{"model": "spectrogram enhancement model", "dataset": "simulated sounds of rotating machines with and without faults", "train_examples": 39062, "noise_aug": 0.002, "n_mels": 64, "hop_length": 160, "input": "log_mel", "win_length": 512, "task": "enhancement", "loss": "l1", "arch": "unet", "norm": "batchnorm", "activation": "silu", "pixel_unshuffle": 2, "widths": [48, 96, 192], "blocks_per_level": 2, "block": "basic", "attention": false, "upsampling": "nearest_conv", "init": "torch_default", "residual_init": "none", "optimizer": "ademamix", "lr": 0.0016, "beta1": 0.9, "beta2": 0.99, "eps": 1e-10, "beta3": 0.9995, "alpha": 2, "steps": 7800, "batch_size": 256, "epochs": 51.1, "lr_schedule": "step", "warmup_steps": 150, "weight_decay": 0.1}
Rows from block 4, named by matrix and row number. Rows with one number belong to one channel. Each number is 128 + 32 x the weight over its row's rms, rounded and kept within 0 to 255. All counts start at 0. After the name is the row's rms in percent of the matrix's.
# convs0: first 3x3 conv (model.mid.0.convs.0.weight, 192x192x3x3), inputs 8-15, a 3x3 kernel for each
# convs1: second 3x3 conv (model.mid.0.convs.1.weight, 192x192x3x3, transposed), outputs 8-15, a 3x3 kernel for each
convs0.23 025 [ 85  76  75 125 130 129 161 161 164 118 105  95 146 134 129 177 166 163 137 145 137 105 123 114  83  97  92 128 136 134 134 146 142 150 168 164 110 108 105 127 124 119 146 137 136 137 138 134 150 155 153 123 121 140 116 113 108  96 100  90  76  81  75 129 113 122 135 123 123 165 161 161]
convs1.23 082 [131 136 135 131 133 134 131 130 133 135 135 131 158 160 158 162 162 158 160 159 172 158 158 165 146 149 149 136 133 137 137 136 136 122 124 120 129 130 133 121 124 126 112 115 117 103  98  97 120 116 119 111 103 108 152 151 151 144 148 147 131 135 132 159 150 149 137 131 128 145 143 143]
convs0.24 014 [163 155 158  92  98  91  96 104  97 119 124 123 110 117 110  76  82  81 125 121 126 119 111 123 142 137 142 116 122 125 118 126 115 147 144 151 126 130 124 120 120 120 128 130 128 201 202 196 178 196 183 182 184 197 193 193 190 156 153 153 146 146 144 130 133 128 134 138 137 140 143 139]
convs1.24 063 [126 128 125 122 127 121  84  86  81 153 156 152 141 145 146 162 169 176 125 116 123 140 136 144 139 140 145 102 103  99 116 119 117 150 147 150 123 126 130 120 124 132 107 109 115 116 113 109 125 120 113 116 109 101 126 129 127 134 134 135 122 126 129  76  73  66 109 105 103 121 118 114]
convs0.25 017 [127 129 127  87  96  87 112 116 113 162 170 174 128 135 140  92  95 101  45  33  43 115 105 116 101  97  99 101  97  98 161 158 160 117 121 118 161 158 165 113 114 122 102 103 107 113 117 114  99 103 104  96 103  94  83  76  82 112 104 108  86  85  84 151 158 164 140 143 150 123 126 128]
convs1.25 042 [170 172 170 144 148 139  95  99  90 141 138 138 116 109 111 102  95  99  70  71  75 122 123 125 109 112 117 130 136 125 114 126 112 123 125 120 124 124 126 131 130 133 125 125 129 144 141 139 168 159 159 149 137 134  92  99  95  98 105 100 121 132 124  66  63  64 105 102 106 126 125 117]
convs0.26 015 [ 94 100  98 124 136 124 107 116 108 132 136 133 142 143 144 148 154 150  99  96 102 143 133 145 171 157 161 127 129 124  96  93  97 122 120 120 122 124 126 131 133 133 101 105 103 102 107 105  71  76  71 123 124 126  88  87  92  97  92 103  78  77  90 147 146 146 139 141 135 127 129 125]
convs1.26 138 [100 102 102 108 110 112 108 114 113 124 126 128 139 142 144 133 134 136 164 159 157 157 153 150 147 146 145 117 117 116 137 137 137 142 143 142 114 117 118 116 119 120 118 119 120 146 144 144 126 126 128 126 127 126 138 140 143 119 122 123 120 123 123 159 156 155 138 136 135 134 133 133]
convs0.27 020 [110 113 107 128 129 121 133 133 128 126 133 134 120 130 128 126 136 137  61  66  68  16  31  19  97 104 109  74  68  61 110 110 100 123 120 117 130 136 132 138 142 137 106 112 109  56  53  47  48  48  55  32  33  34 136 137 136 101 109 110  69  77  72 117 118 120 112 120 117 106 112 108]
convs1.27 167 [133 134 132 128 127 126 126 125 123 153 155 157 147 152 154 125 129 131 147 146 153 170 170 172 149 150 145 145 143 144 138 137 137 138 139 139 107 109 109 108 110 111 120 121 123 150 148 147 137 139 140 137 138 137 133 132 136 125 124 128 120 120 124 123 120 118 136 133 132 137 134 133]
convs0.28 009 [150 144 149 111 120 114 105 109 109  94 101  95 145 153 147 139 145 140 145 135 143 116 100 112 119 113 125 125 121 128 136 141 139 137 140 142 159 158 154 164 163 169 165 168 164 128 123 133 103 113 123 117 128 133 135 130 128 119 112 115  72  73  68 108 106 104 121 120 116 147 150 143]
convs1.28 047 [129 129 121 131 134 124  99 104  97 131 128 127  88  85  84 143 140 141 100  95 104 103  98 107 127 127 130 104 109 104 106 110 104 133 132 131 132 133 136 122 123 126 123 123 124 135 131 130 134 130 130 152 149 147 151 157 151 149 155 150 145 154 148 113 119 115 131 138 134 127 128 127]
convs0.29 010 [ 64  71  65 101 104 101  86  88  83 115 113 113 115 118 121 136 137 144  63  61  58  81  80  72 113 115 112 100 105  94 151 159 141  94  97  94  67  67  67  99  91  93  89  88  91 182 178 165 114 111  90 114 112 105  87  99  93 119 116 102 101 102  96 125 120 122 140 135 140 109 104 103]
convs1.29 136 [120 121 123 115 116 115 119 119 118 144 143 146 160 160 169 148 150 152 123 122 123 140 142 145 135 139 140 122 118 115 141 141 140 126 126 124 132 134 135 113 116 117 121 122 123 121 123 123 114 113 113 113 113 115 137 139 141 137 142 143 133 135 136 138 134 134 129 124 120 141 139 137]
convs0.30 011 [156 145 158 119 113 118 135 136 132 120 118 120 126 125 124 143 141 139 118 118 117 131 127 136 129 131 131 180 175 175 131 130 129 131 132 120 135 134 129 133 135 133 122 117 113 180 168 157 110 109  92  56  57  48  94 103  86 117 110 110  98  98  93 113 120 105 134 138 138 149 151 148]
convs1.30 142 [119 119 117 124 127 124 110 113 112 154 151 154 155 154 159 162 161 164 139 142 143 150 153 155 171 173 173 130 131 129 133 134 133 146 144 145 120 120 123 116 117 120 124 126 127 118 118 116 114 113 109 112 112 110 136 138 137 141 143 142 140 144 144 123 121 121 130 128 126 135 135 134]
convs0.31 020 [ 95 100  95  71  77  78 117 118 125 124 124 119  98 101 101  98 101 106 167 165 167 162 163 157 134 137 125 116 122 114 123 125 125 118 123 123 120 119 117 100 102 102  91  95  95 157 161 151 169 170 168 227 227 225 180 176 174 200 195 192 179 175 168 124 122 123 124 123 123 116 115 114]
convs1.31 113 [116 118 119 125 130 133 131 132 139 141 145 148 164 170 171 185 192 194 137 138 135 115 119 118 126 125 122 141 139 140 136 135 134 137 136 134 137 141 140 138 142 140 139 141 142 132 128 128  88  84  87 105 105 105 152 155 149 127 129 127 136 139 135 131 132 121 122 123 117 100 101  94]
convs0.32 748 [132 134 129 131 132 128 134 132 130 148 146 147 121 122 121 117 116 114 147 143 148 160 155 161 164 163 166 141 140 142 150 151 150 140 143 143 113 116 114 121 121 120 124 124 122 171 173 171 227 228 228 250 251 248 163 160 157 183 183 181 172 172 169 117 114 113 123 124 120 119 119 118]
convs1.32 104 [122 121 122 116 114 118 110 109 112 129 132 129 128 136 136 121 123 122 120 123 125 105 104 105  87  84  81 104 106 105 124 125 123 143 141 138 110 112 107 135 136 136 145 149 145 146 146 144 110 110 114 110 108 108 141 144 142 124 133 127 134 140 131 125 124 130 138 146 143 152 159 161]
convs0.33 009 [101 104  97 131 126 125 156 140 151 142 146 144 110 113 103 123 130 125 112 106 116  79  78  86 124 120 132  89  93  86  96  96  98 103 110 103 153 156 148 142 147 134 152 159 144 110 114 104 109 123 100  84  77  88 129 133 130 127 131 130 107 123 110 106 112 111 127 132 127 137 148 134]
convs1.33 077 [127 128 129 127 126 127 121 120 123 140 139 142 147 145 148 135 139 140 145 148 148 143 147 140 166 168 163 172 170 169 143 141 141 140 139 136 120 122 122 126 126 126 110 111 114 136 136 136 136 138 137 106 107 105 154 158 155 130 132 131 122 124 123 149 149 143 136 138 131 126 132 128]
convs0.34 014 [100 103  96 125 124 119 128 122 124 122 124 121 116 129 118 107 117 114  59  67  77  61  77  75 143 144 147 100  86  87 128 116 119  90  79  81 130 137 129 136 143 134  91 100  89  84  84  95 100 103 125  86  80 111 135 139 148 103 112 112  47  49  55  95 104 100 137 152 147 103 112 104]
convs1.34 065 [139 139 142 129 127 129 125 123 122 169 169 168 144 149 150 126 121 124 157 154 173 174 175 199 121 121 140 172 172 170 150 152 152 135 140 136 102 100 104 118 114 120 138 136 141 135 136 131 132 128 122 138 142 135 131 128 138 118 117 126 111 112 119 111 113 109 130 124 125 116 107 112]
convs0.35 019 [115 114 113 101 100  90 128 126 127 115 112 109 113 111 106 142 143 138 145 144 143 148 148 152 138 138 148 130 145 143  76  84  84 121 126 129 117 119 119 127 126 126 138 141 138 133 139 135 146 149 146 202 204 206 149 151 153 133 133 139 140 141 142  93  95  92 115 117 113 143 150 142]
convs1.35 119 [ 96  94  95 126 125 127 135 134 134 148 147 147 161 158 160 159 159 161 157 156 154 149 150 148 159 158 159 130 132 130 132 135 131 137 139 137 134 134 134 138 140 139 131 131 133 125 128 127 110 115 116 117 121 117 146 152 148 134 140 137 131 135 135 134 134 131 122 123 122 119 122 122]
convs0.36 012 [140 135 142 143 126 145  97  95  94  97 100  95 104 106 107 137 133 127 232 221 231 176 174 178 162 153 177  66  69  68 112 114 116  55  65  56 125 125 117  74  86  78 133 132 128  11  13  14 140 138 164  52  54  74 139 139 136 118 121 110 135 131 139 124 128 118 138 139 130 157 161 157]
convs1.36 079 [104 106  97 108 106 103 127 126 127 142 143 140 143 142 144 156 157 159 129 141 140 150 167 157 170 177 164 118 119 119 142 140 142 164 163 164 117 120 122 119 124 121 131 137 138 121 121 112 150 140 138 136 127 128 113 115 115 123 129 132 120 124 120 127 116 119 144 137 136 142 141 137]
convs0.37 012 [162 156 159 120 113 116 111 116 108 114 113 114  89  88  86 117 115 109 113 111 138 138 126 147 185 175 197  96 102 107  90 107 109  86 101 104 121 122 112  94  99  89 123 118 113 167 177 173 187 203 196 122 151 133 175 174 168 132 126 127 131 128 134 108 116 103 128 134 125 140 143 138]
convs1.37 143 [120 122 120 125 127 126 126 127 127 152 154 153 155 158 159 160 161 164 140 144 145 143 148 151 162 166 162 131 131 132 138 137 139 153 152 154 124 126 127 130 133 134 134 137 139 107 109 106 121 119 114 111 108 107 129 130 129 141 142 145 138 141 144 114 110 106 126 123 120 131 131 128]
convs0.38 011 [144 141 139 119 125 128 172 175 174 169 177 180 128 132 134 117 117 117  54  50  48 130 119 118 112 112 107  64  58  56 162 160 162 133 134 134 180 182 186 152 149 158 153 153 154  97 108 101  96 107 103  68  77  78 143 136 139 143 136 140 100  98  93  97 105 107 135 135 145 174 175 179]
convs1.38 053 [155 156 155 128 132 130  95  97  93 160 160 159 125 123 122 133 131 132 105 104 106 122 125 126 139 141 145 131 132 130 124 128 121 147 148 143 146 146 147 133 131 136  96  93  96 128 124 121 137 133 128 128 123 122 115 116 114 123 125 122 125 128 125  54  53  52  99  99  95 103 101  95]
convs0.39 027 [132 131 128 125 124 120 107 108 105 130 131 130 144 143 145 143 147 148 143 150 146 120 125 128 167 170 166 166 172 172 128 130 130 113 111 110 144 147 143 135 138 135 131 134 130 160 157 154 165 160 156 130 125 126 133 139 134 118 122 123 140 145 142 116 120 115 123 125 121 126 128 123]
convs1.39 152 [140 142 140 131 131 133 127 128 130 135 141 144 138 142 144 145 150 150 156 156 159 159 160 161 148 151 151 137 139 140 125 129 128 138 140 139 115 117 118 117 119 121 130 131 132 139 138 141 130 131 127 126 125 128 146 150 149 131 135 134 125 129 128 147 147 145 145 143 143 139 137 142]
convs0.40 012 [103 106 104 110 111 111 103  99  97  77  76  73 134 134 133 160 166 160 154 161 149 121 119 125 156 164 165 152 158 151 115 114 115  91  92  98 130 132 130 139 142 134 159 159 156 112 113 124  92  89 117  26  27  66 138 147 140 126 135 132 162 171 177 133 128 126 132 125 124 157 156 145]
convs1.40 115 [130 136 132 122 123 125 117 119 119 108 110 111 111 115 114 118 121 119 145 145 142 153 156 151 163 167 160 135 139 138 129 133 132 127 132 130 113 114 116 116 117 117 108 110 110 167 167 165 160 154 156 126 120 122 133 140 138 119 125 124 115 120 120 155 155 154 152 149 151 149 147 149]
convs0.41 022 [104 110 103 141 145 136 136 132 127 145 144 145 133 142 141 124 135 137  72  76  88   0   0  10  99  91 121 109 106 105 125 127 128 115 112 118 148 149 153 152 149 153 103 103 101  68  61  57 103 102  90  84  67  73 110 112 118  64  60  67  15  22  29 135 138 137 135 141 142 108 111 110]
convs1.41 083 [146 145 143 133 130 129 133 134 130 151 147 152 139 133 138 130 126 133 121 131 139 164 163 179 149 141 156 159 158 156 142 143 138 138 139 139 107 109 105 121 119 122 128 129 131 129 129 130 149 155 152 151 153 153 132 131 136 127 124 131 109 106 113 128 127 126 130 133 128 135 135 128]
convs0.42 011 [156 152 152 124 138 117 162 168 159 125 127 133 137 142 139 130 131 123  52  45  40 130 111 113 163 156 155 102 108  92 132 144 130 125 128 126 133 141 134 120 119 122 142 147 142 165 168 165 139 166 147 177 189 183 116 116 112 107 101 101  94 102 102 109 118 111 131 137 129 147 155 148]
convs1.42 081 [142 141 141 126 127 126 108 108 107 151 152 154 124 127 129 136 138 144 145 147 150 162 165 167 174 178 180 112 114 110 116 118 113 148 147 148 114 114 115 114 113 117 119 118 121 154 152 155 148 151 150 144 140 139 121 124 122 123 127 126 120 123 123 107 108 107 138 143 142 142 142 143]
convs0.43 013 [113 109 103 119 108 108 139 122 127  99  92  89 128 125 123 175 172 169 198 187 185 141 127 129 149 137 142 195 205 195 128 133 121 123 124 111 131 135 127 136 141 131 183 186 179 180 175 164 202 194 186 204 186 177 203 204 197 180 184 177 199 203 202 107 113 104 109 113 105 115 119 108]
convs1.43 106 [141 143 144 123 122 125 132 133 135 108 112 117 109 117 120 124 128 129 154 155 157 130 131 129 130 131 129 133 135 133 116 118 117 131 131 131  97  97  97 110 111 111 123 123 123 161 161 168 155 158 161 143 144 146 138 139 140 118 117 119 114 114 115 151 153 152 139 139 141 131 131 134]